Weights of a small text-conditioned image diffusion model: text encoder activation gelu.
Rows from block 5 of the denoiser of a small text-conditioned image diffusion model, named by matrix and row number. Rows with one number belong to one channel. Each number is 500 + 25 x the weight over its row's rms, rounded and kept within 0 to 999. All counts start at 0. Numbers have three digits each.
After each channel's rows are labels from the 100 images, of 14976 (inputs lightly noised), where the channel reaches its highest value: "colour at peak" is the nearest of a few named colours to the mean colour under the peak. Only what is clearly more common there than usual is listed. The data: rendered made-up planets.
# convs0: first 3x3 conv (model.mid.0.convs.0.weight, 192x192x3x3, each kernel summed), inputs 0-31
# convs1: second 3x3 conv (model.mid.0.convs.1.weight, 192x192x3x3, transposed, each kernel summed), outputs 0-31

convs0.123:454508500505517466493535503486506500420534479540499500524518477535504545493456455517509487519527
convs1.123:492496475501498487483533527485497470548485483470490492453485503467524484474492515473499507500527
colour at peak: brown; grey

convs0.110:491473522533535542479505507480459523463467540503527478528538494469507481503537540489484531519461
convs1.110:510519452503492489512484525523513510495523509475506549498519523522466484508494496509525487515534
colour at peak: brown

convs0.148:492493549486489488475531540518499516518505530505540487482511520494512520473542471530507504529553
convs1.148:529483478515540529496522519498520468487542486496502510521477469516494499499530490504497456494511
colour at peak: grey

convs0.158:494483527508468524505514557521475513502539474473506522512523507527494493528486514489465485482492
convs1.158:518475490568518491518488566508469460487478481469477505510485511564521466519495512526475501540478
colour at peak: brown

convs0.33:473502478504503475524489486509449479471525538526494505519490502520495535462513473458510487506469
convs1.33:508488540536533538484478502493537504517517496501517527513486489531526498508512493477512497522551
colour at peak: brown

convs0.3:512465473506531492480497551499544489514480491502526483486424472517521441492529470441511545506487
convs1.3:486498489491488475466512482542496479489493495473491542479457455511509471512473492526463464502486
colour at peak: brown

convs0.100:530498502521503473548479491546443534487479505505505509519541497491520483512507506527515515466467
convs1.100:513514517516493467519476479517485528508536512486486493529467498483505565537503550526507475506500
colour at peak: brown

convs0.86:531495517455492503486448449474519487499522467485469464501510522484520516500566490490502550524489
convs1.86:497518485512476552565510526530489477512491491502467506470500487526505524459476522503523495534506
colour at peak: brown

convs0.9:519477473513544483567500515482492507478497536513490508509471515517494487511449528479510481512476
convs1.9:503503506490509500474536514469477541475520489525508469495552536507535527519503513458496523482512
colour at peak: brown

convs0.172:480532509497523501489464491504509533462494508546484530448482478488514485520458499509455531486504
convs1.172:542524518473507473480485503510491492542481496474479468516497491530502518479507478533458492487464
colour at peak: brown

convs0.179:530495527486490519501467494489516499509516509510543495466487472503500482530521527489483512493512
convs1.179:531519483490515501511492532501499503454524503512551530518516505504502469434510479522530519458468
colour at peak: brown

convs0.166:480487441483500529529488514509457472485490503500436480484501498521501525546521514532502493498504
convs1.166:529493522473532484511509474544478531527488501447485488490499531438530523493525488554460472515528
colour at peak: grey; brown

convs0.191:506468507523464543497506495546509534478522487476536485516479535511496504518442515508514460478467
convs1.191:509511477469525479514500519498511514498486502471459443465494529451508493467535519496503525532547
colour at peak: brown

convs0.55:532529475525483510462479506458495497473497481575497485524492506549483448445530516490524481534507
convs1.55:494477531461522460477459520510524487504493519483463478501466473489546480489500473466489532476467
colour at peak: brown

convs0.145:471556502539524468514478421514514460475423509491514499473531485536495490481524531493500460456519
convs1.145:531483510525542530486454503488537529478496483525490537507484449498512480497465476501528509511489
colour at peak: brown; grey

convs0.131:523498504501501497474482539502486499449519497503480438493480464513441524509537489483492477475469
convs1.131:496482484486489481496486487484515501463453483521468510501453474522474520507495463512508554537528
colour at peak: brown

convs0.42:534529491507471489543473539498510459477543453531508503496518470502520516547522535488502511473501
convs1.42:496528508508505529512509513521507479474485474509534480508476537493516507444533506505470552518506
colour at peak: grey

convs0.1:480489484482515515535507532470485497517494505496477503498518531455518510483524532480505512491487
convs1.1:512525480537508473502503507519465514492540466498479504522474509565510512553484499474479493486545
colour at peak: brown

convs0.49:522494474510508469474524482448545492508506533461476506530438526480469470521493456505498454468506
convs1.49:535498424480499516454453476503469501521519513499503535496466503502519493467495509449520476522520
colour at peak: grey; brown

convs0.82:488472492500489481455489514534456537498497487523506475519525478512517502476472493485539515495526
convs1.82:484491506498499486537460524488468485501460520432511549530482524509476502481491508482496476526529
colour at peak: brown

convs0.108:470522507511488473501521536486504533484535520498515536533513487507512549506485503472516523490521
convs1.108:486530474511513498459469494499491452503481480490469487526496522514479454455487520479519453464486
colour at peak: grey; brown

convs0.15:493516491534506485481491523498489452513494465504496511504537501499558500522492480462486484457502
convs1.15:472501489501465463510517490503476508504504508498523485526513487479524509491522508504515474494536
colour at peak: brown

convs0.36:518488510502447482509521516484510525487510481533495470535494503514507518521478542479494525473549
convs1.36:529484508537507472521517495519495501474510497522521480526509565521536502494514529485512452517475
colour at peak: brown; grey

convs0.135:488538507536508495532500472512509521537479487513454500495465507524519489490505473453487549506505
convs1.135:477459494516511524476491520466527497491544510509493502480553444511528524533523501547475527548488
colour at peak: brown

convs0.63:514555505494494461501502509467489512488521495540492491490504550533504478475506498528534499475529
convs1.63:506527506497522535479521483542480519498480468479502471553511530501500529499460494481498519508493
colour at peak: brown

convs0.95:485495531529500544478568523504495541478489499544499495524482487499488532501536516450518484553465
convs1.95:521496465503484504524490448465540487516500486481517494517502529483480493490520530506553461524477
colour at peak: grey; brown

convs0.56:492483509488516524499528486467480488492481460490475470471488485521449515506453485565510476495510
convs1.56:534491488490490499508517504510530524519532495447516509516436519465531461513480469513492515505506
colour at peak: brown; grey

convs0.47:504511475550465487477505472497540513476536538474472469503505526558496557466455467519502493476511
convs1.47:531481492560512520496519501524457466512506449525506455520466492501527482490502467467466509478490
colour at peak: brown

convs0.183:519503522513453487519504478477509494479512499492502493506520475455511531481491511444519515492535
convs1.183:509478518476506529521514502489488521505520508490513513533509526517458472492549484482469525503535
colour at peak: brown